From a checkpoint of a small spectrogram autoencoder.
Model: log mel input, encoder norm batchnorm, encoder widths [40, 64, 120, 208], decoder activation gelu.
Training: adamw at rate 0.002, 9200 steps, batches of 128.
Data: trained on simulated sounds of rotating machines with and without faults, 39062 training examples.
Rows from block 6 of the encoder, named by matrix and row number. Rows with one number belong to one channel. Each number is 128 + 24 x the weight over its row's rms, rounded and kept within 0 to 255. All counts start at 0. Numbers have three digits each. After the name is the row's rms in percent of the matrix's.
# convs0: expand pointwise conv (encoder.blocks.6.convs.0.weight, 256x64x1x1), inputs 0-63
# convs1: depthwise 3x3 conv (encoder.blocks.6.convs.1.weight, 256x1x3x3), a 3x3 kernel
# convs2: project pointwise conv (encoder.blocks.6.convs.2.weight, 120x256x1x1, transposed), outputs 0-59
convs0.32 113:168107118133116128162145080093117075127122122116118089141105104128067155156143104132153146130111091121098136141116172154144136117148115095141086139133118124113133109138099084133104139158165117
convs1.32 090:127133124136057132130134126
convs2.32 143:087113128088112166140103131131175111128100130114108125148150141141050117091115130131170110095142139185172072120126158132117136088131099133137128137115090199151122140117125105130136
convs0.33 127:115106146103136120125146147080163076139091124152158126134132146116123100120104183126112104143105151104172114117138102107132126194134124141118138156118128081145122116109146123100099095115172141
convs1.33 124:128121129129200129130127127
convs2.33 125:114149138156105102120157143133101133139154107087122136126122125111127111127106166084135120098120147107112115110150112149135167150121152088125078107112116214128109160149186139140100
convs0.34 073:121102105122151125100133083133096131123124172130103133159075118128141112141155167155129141145128117130110118107117155104122147107129137170110169128123100126070094170138095126134189135112095132
convs1.34 109:126123148139065112121146131
convs2.34 078:115116150150132111163142197161133111136114119159115090112086140124147101132146127091103141112105182170120125150123125148114114126149132144115164124066078140101181100148131155140121
convs0.35 101:088081086113125095124143163152114100107128134124116123134126112110157125135151127138156194113125114108155112116120101146163185113108135175098151134168113132115135144164109142093138154109106129
convs1.35 113:129124129140198135127131123
convs2.35 099:149137106121120120114126133144127111101129088107128154108080106107137140152134132172153141136089111138128151150136113105148150126101134155106128098130106139140093118105147120098153
convs0.36 084:147134123144163112115128109159151093150141109127133102093141145123100142120079138091136131122141153135111176125127138127134109123102098113122119075094160106173051094102140106141125121141151110
convs1.36 074:122119120132176129130179120
convs2.36 087:068120104165182120156187134159118135139083131127093083144124127148120122166124111154122134143140101144089159159173132148109161139143157132128120156140114147127097134115147134153153
convs0.37 127:174106077179142111150142135170097144116099142132131107141146134098108156116134132117167155107125092145128119089118157135136131072130108147131065136111104148154137136149150111157124146108142116
convs1.37 139:129126129116199128130123130
convs2.37 144:147097122136188142136129144117108125109080129178119115118109101174137150143144086102128133091097116149100184110160081138163142139137138108105176111111146096135117126132106117156085
convs0.38 117:108158085123141119152133119080147116110118139145092142132117113131138122142151090118173124113148120124143111152135155104114135147110143140115159125166090104115108126104134087134124144201197109
convs1.38 107:123110121141194139124117124
convs2.38 090:123111125172153121121131115135103128132146126084098115111133124126152148143138172145108100144112106164105131112074103131126143154018116142136145111166144092148093092128133183160157
convs0.39 068:121099142107153140122131146182169140117101113119156167078117145190154114162131119147123092136194110135100137127165107148118113155109128125103135107118135145174145118094127116136134132138121151
convs1.39 075:122132137122172182125142132
convs2.39 069:129118108067125171152106111177115082170136152153137139111119130176144129098124092152158133104112142197183136150145139141124126102140118150111136146105121099182121171111124131115154
convs0.40 093:121125180122105155131134156108170144134116107109136127096146155175166128089110135115111113119112124079121143153117159128123119164139102079124110136136153158162136107096171132109082108158152128
convs1.40 081:116119119130192154123118126
convs2.40 081:129158102141166113163160208161138140162126145146086085124138156129135102146150120094155158122146110186092129145190111102113119103126093117120082153092091148113135138135117135146136
convs0.41 069:132119111108105145110182135109107161122093167059093144109120117124127130103180149160121179119121103120123104124094123145138171123097149143127145143139142141127167148141149092149119139145130099
convs1.41 060:122126157126116192131126137
convs2.41 074:090115139140092119112103120150185128122134115092165084113128148135142130162088139100097146183154147180104101132114108138173127130150146121072112121145135137099139107148136119126123
convs0.42 085:141118117116124109133142090125139155147156131105093118127112143158101173132104151135099127120122136129089172124126124184137131106175094118168130064121154121179119093115113142124123176138131114
convs1.42 091:134131125115120146119188157
convs2.42 081:103086113134106177133114101140118119152176122140152115104108127127121129130084098136145125105146095106144139151090184098124140148112084162096114138149127103202086168143141118084141
convs0.43 077:143126097106121103145128147107093158108095168165148145179097122077113107105183127142145119162101110134169113116114138119111135124122158145135133148128100134125157191126132101129152117129092117
convs1.43 092:124131136083079134121142147
convs2.43 084:155140153163139118148142135162131155135160142119111147144129154092152097147130121167165157136145196148122125172125112142112141104151146130116160141121098108114179099166131135088073
convs0.44 084:096122153136114157099121139093130107133129142086110132093163093133144091065124054103109133141105136114155107122122109117102135156100132106125125136128128167079134126129123115112097101124125169
convs1.44 091:133120131131129137142059128
convs2.44 072:102122115129137113119135133142135145145144115154138082118142138134119133098094085156104124135153115130129084159117158136097137144095106125138124162150058141166122172129133126140121
convs0.45 103:134153141177114081138120121112092160102116165122093160125084102111107132125160068143155153142079128140132106148123119137094138106129124142110133132111114116131113142158113106178133115159141086
convs1.45 077:144111130152181150133104114
convs2.45 092:091075126133104117111163134136144143124066128135107117123117120136128128120122125133130121129113148106120132133118148165130075189094154145149169141148135095123093130094124083123137
convs0.46 073:176114118115137110130113075127161131145134130112132115134158156150102153132094159124131128093161126132111168130139136159153134111138054136127149110121164090162096072143115123129148144127149103
convs1.46 068:127139128153121120158186136
convs2.46 066:114079127157168132141123073138122161141156097096088130148117125129106113146126131160165128121135134133108117176123118141149150135091168174141120119169118156203106140159138132129156
convs0.47 089:137101114120120149157157138149207111135116072119110116135136121163157173120090144131126092110126157117121170118168140153140112141131111107135116115129146123120080077127114113087125150125129122
convs1.47 105:115124112141184150121149149
convs2.47 086:166111093120107124196133138163124161185156126116092141123144149111155108105140116160113166114149103111118118156146115165123163126148120126131118149097138115170120151165139113132130
convs0.48 059:101138133093123115134090136152069133132097149130134137120161148105120135116145106117141185150099097101143107133097124145117161122134178137113130147164104128207134158111152145122123098115136119
convs1.48 086:139139123172166166125131132
convs2.48 072:103135145133132145123144163165127112149118097119151101066094108137141132140149136150113164135109083141117136159144121101190166105139120136110084129099139158116096102127158118126140
convs0.49 094:119107122114160132134131135139190124135184096145106103157067116154108144142104135125128083152149145135109158127161160142143108137119114117117124088124136121124070079102136091122137136117110137
convs1.49 118:139137135088079099130129132
convs2.49 104:138121155129094103093148115081156099109137127176102086128154103123093197143111135116125059129123125117133115070121142139171131128138172139101126059151130161149121130122133145131113
convs0.50 150:108112140164132096093128139141117123119134127151120137127144077122152133109116122119168120144194124112117129089122119136190143160152150134141113132108171096091143117106108112080153143154082138
convs1.50 166:129117126131199133127123126
convs2.50 177:146151099129089154146090095130080137140103112113069140145142113107120126120147121142142109165122092137104152130132169163113143076120112103067132124129127134117161126121112100166128
convs0.51 093:098119146155117114144084126107126127110109119115085143145122148119115110135121117089195130101200106124142119124139158127132114159166147129106151112161123133110086137093142095140113155145170105
convs1.51 106:124144126135059132127121130
convs2.51 079:114133116120111162121094156112145089141097127125159157078143139133127138108067099095143132080145139097136148124163126131156123146154137120120116131072124133122087127153147119072103
convs0.52 082:148136151148110120113135119123121166141094158125100114110146158116123116162160128121122140118142087126143058171087137102120131145172141098086109104101116126158178145124118123135083112128135094
convs1.52 061:122136131194108111126128131
convs2.52 093:110138115142130153116133149133133061139084123144098146116122116111138134116112135142137135110120054058157147127114187135130070101133107139133135118076176141128109127143175147129189
convs0.53 104:134117108065113093141116152137152123097127105115127156125119106137180133127115092182144100143095179095143135123141131154108145159129153117149147130126134084142146123116143148077099145141114161
convs1.53 186:132124128119199126131123130
convs2.53 126:130112094149122115134039102127136119154145120121132137120115150139178096118142142160148119132163123081146133141122126134108123048112099117120078124116136146136103114115140100135127
convs0.54 100:144129115126093137147163131153162128119119094113110161136164124178141173110075114148131104090153131126113180110139146146132132127129094144118093105108168161127137090124119138104103176112115134
convs1.54 090:117125118134161182108149135
convs2.54 117:162099097098124152163139150139129141154092137160104151114162135132161101131142121125137133136155086162144112140149187140119148105166125104137138160099153088179136116158129076112130
convs0.55 090:102125102106125129133128171137091111100103146146157126111104123092157117113146145157136157122126129101195123125119115131143209121122148177091141148164106121118158138136106133093110128103124136
convs1.55 102:123145137125183169123124125
convs2.55 078:113125106171097140098114142146143143116145101095120138094070104139117132135140145126179120149110132137122138131111100152177146125187112137137111100136125142128108107123133065132122
convs0.56 083:141131115114138119163093179119164127098130094122120154126105132198145141132132144158130111150114122105098182152151130179135120148110134104153134126149147176143134091143135126137149174155134136
convs1.56 091:152159164145140148112099109
convs2.56 097:119114118154118177157132128147149079153117161134136095132095151156135104145122123112114126169101149137132157155100120123099132129145193122109133142108125085149143097099118132105117
convs0.57 142:144147146159157097160141142120100107146096161164122140127133149092123075130176104152124113160108151123147077149133121070139141138136154139125144197106112146124148138120139099131133111119122123
convs1.57 137:124123125140198132126119126
convs2.57 143:080098165132131142111131147093122157118126115092111129102120073199113155116095130113132097108096142128121169110110150135154106139099137122162114085145105121146075159097157122123140
convs0.58 084:138150126150140083134118122142098157150106158148126114146155157102144097121136089131169142108136098126157074112111095098120130097145117129149109170120125175134155155120136142128127113109055124
convs1.58 068:130161111132178159116137121
convs2.58 087:136113134117119116118143192126177118145112133121128135132123089173142138125147137146099131139130204146111126108105133145159082096113127140122151113109143112136148152104149125164098
convs0.59 094:102127125138119131131114127140193160119155055117133129125105116166122154134090108122118105130139120131103193126143133164118099138115098095128138103118167132126060094117134117131123128148127119
convs1.59 102:137130142118063108138134117
convs2.59 124:167128162139126092077119111033130111098136104170119136126135079123117178127112132107122038140102133121132122064116123123174144116128132142118121065154115127149109144110127148094116
convs0.60 119:126139130107092118142141133138202115125145075131126146138113128209144167134110123125135103129139132107119167165157134158145115148108106114123123140121148159132106076132140108101119167120109124
convs1.60 097:122125126140183170116133129
convs2.60 130:131118090124122162177128137163134124187124140127119115121153175134138117117146141137124142139176119123137120175142129127129150101142125131140108141133172098142139127152126095162135
convs0.61 117:140100097139116178087151116132117161132138165121131149115137119152121141116127138153048138183121101152122122116108072145115119103087151101139116113121128154113114182133112141152135145131122119
convs1.61 107:127126128122199135127123126
convs2.61 119:141140124077149126092094094096127106115109153155136116140148125116107153083089091093160127127159127123125083121151114110144109161180143086141117118115137152143139129158121116081110
convs0.62 113:104174148155141111159128157121160119155122113173180129129106147119142075110149131112127099130171153155104119150176093113120095166138132116126122137121135170140118113121140126145152082115102101
convs1.62 124:125129124125058141133132129
convs2.62 132:167143145146124103124099105106074147135141142187153156151134152137181123096161126123104117117139142089111121126145139126136113099133145116137139124160156087134141125122100110161099
convs0.63 095:123128096095165137131133122126133161128136114163143096142088172093101116154125151125123116136144139157136151116130128119164117129121117113149138142179129176138101134132180139145169135126046115
convs1.63 088:129128121111069094126115128
convs2.63 069:151122148137120119142177116139101129130169174158082096109192092128156148076112129106151128138123097153075152127117128126104173142143149116116126121104120154136147099149141133130095
convs0.64 146:123119115075143194185124156139136083139137110125098126156136099121104105127165137102195115151117135180135111139131123144115125139144137133131097102153115148121151155139134129147101144096139138
convs1.64 130:127119128132199129126121127
convs2.64 164:151107152108155139108133107128081118134157111093146087106120106139158142101147103106087138164127100118096156121164107143142126157164065146170112128130137086132133139151132132128152
convs0.65 057:120128113124092136163146174100148153117111149135141153117138127128114098132172050129141165130127105107147092132104085155134143130100147144076161157103120143164140170120146143119136128118124126
convs1.65 068:125124122142174134151164099
convs2.65 074:130145142119148154138125139119102115124150144134143134112133109116102165146126114157170130128130164151142112129105108128169151142080101121097134093113096172159147086150179128139146
convs0.66 087:120162153154110076112099129168106135089110092148153130112155169127124151154154117122111147135114105180132135127129148142155103104095117111079111157115135184174129113133144139159121138138142130
convs1.66 084:116150126068106119111123124
convs2.66 079:120138170134075091114118142127130118122166120108149180122124150103143117088107114122156107146125136100122146142125122089100164109146131113153128112127136111137123128118118109116124
convs0.67 132:123162124145108123138140148148165129128152086103114134110173125167133148131086095137104116136121119159092148185114100175120126150105121096142119096103134142100123113112144111098075166145153137
convs1.67 130:128127118136195145121116124
convs2.67 122:128106096125182107161137174181129104135135142130109102125145151131128103102126106148110140161140121097071124179124119113092143133159152124154104158118134128127155080151144119132133
convs0.68 072:110097118109120147154162100102090119111122146092178114112128087109103098114166074158085135109130122132145123131089117112120177139141146093105125093137108150101150145126127174142112122144132123
convs1.68 072:106079104113122120136163140
convs2.68 086:120162146115114150141134128123134150138067141144127178128130141120107145127133112088107120053153170141150090124136088159130138136100160135098133129125116099139155122092096146153099
convs0.69 081:117128114156143109139124103157123138124177100089088094131114089141128160149085103107135146139105102135101146121137146171154126101159103110132082099110145152119109106154122134124103192119145107
convs1.69 061:136120126112064111133109131
convs2.69 078:135136153102104104140108144090145099132151146137155135147148120106105149108155161119128095123146182152145072123110142093146132125123132115126106126120104173148124179145131144173158
convs0.70 095:123130138118148134138124208146173141108124083124139148114122125184149154129118114159169096164102130123095154136190130155131114140114106117124139117109137155143119095109121129086115138149116146
convs1.70 129:121140116144192150126123124
convs2.70 089:140064113137127119186116117171158120176145138137148138141129136145091118087127130116129129133146133137118130162143115127128168103123135142127121152114144122188129111125132097172123
convs0.71 096:143143104190167128156150157128102129117091150131159140126119072117108112117137181121158119131112156170137099108152140108168132119109125150105099130106110135088149135133103136140179118110125103
convs1.71 106:118138130125060146123133129
convs2.71 108:136169136175113094163122138183162149156153155138152136117128148137124113154139147167118161130171169114098133140183122078115066132126138121125113137111126141103138110118127162166156
convs0.72 069:109150105117110101082108112154098124092091133117147127112147145100155132165113125142105139104125150121157138126152103129102153124044148121110136128140142121137148190134160143126174154113126151
convs1.72 060:125145106116065140118128122
convs2.72 086:120107102155144106151155143146096171145182095084121119111114107139143114159118119112111153109111124154103162157145076143142115178116152149176111137135164140134116160161148156123160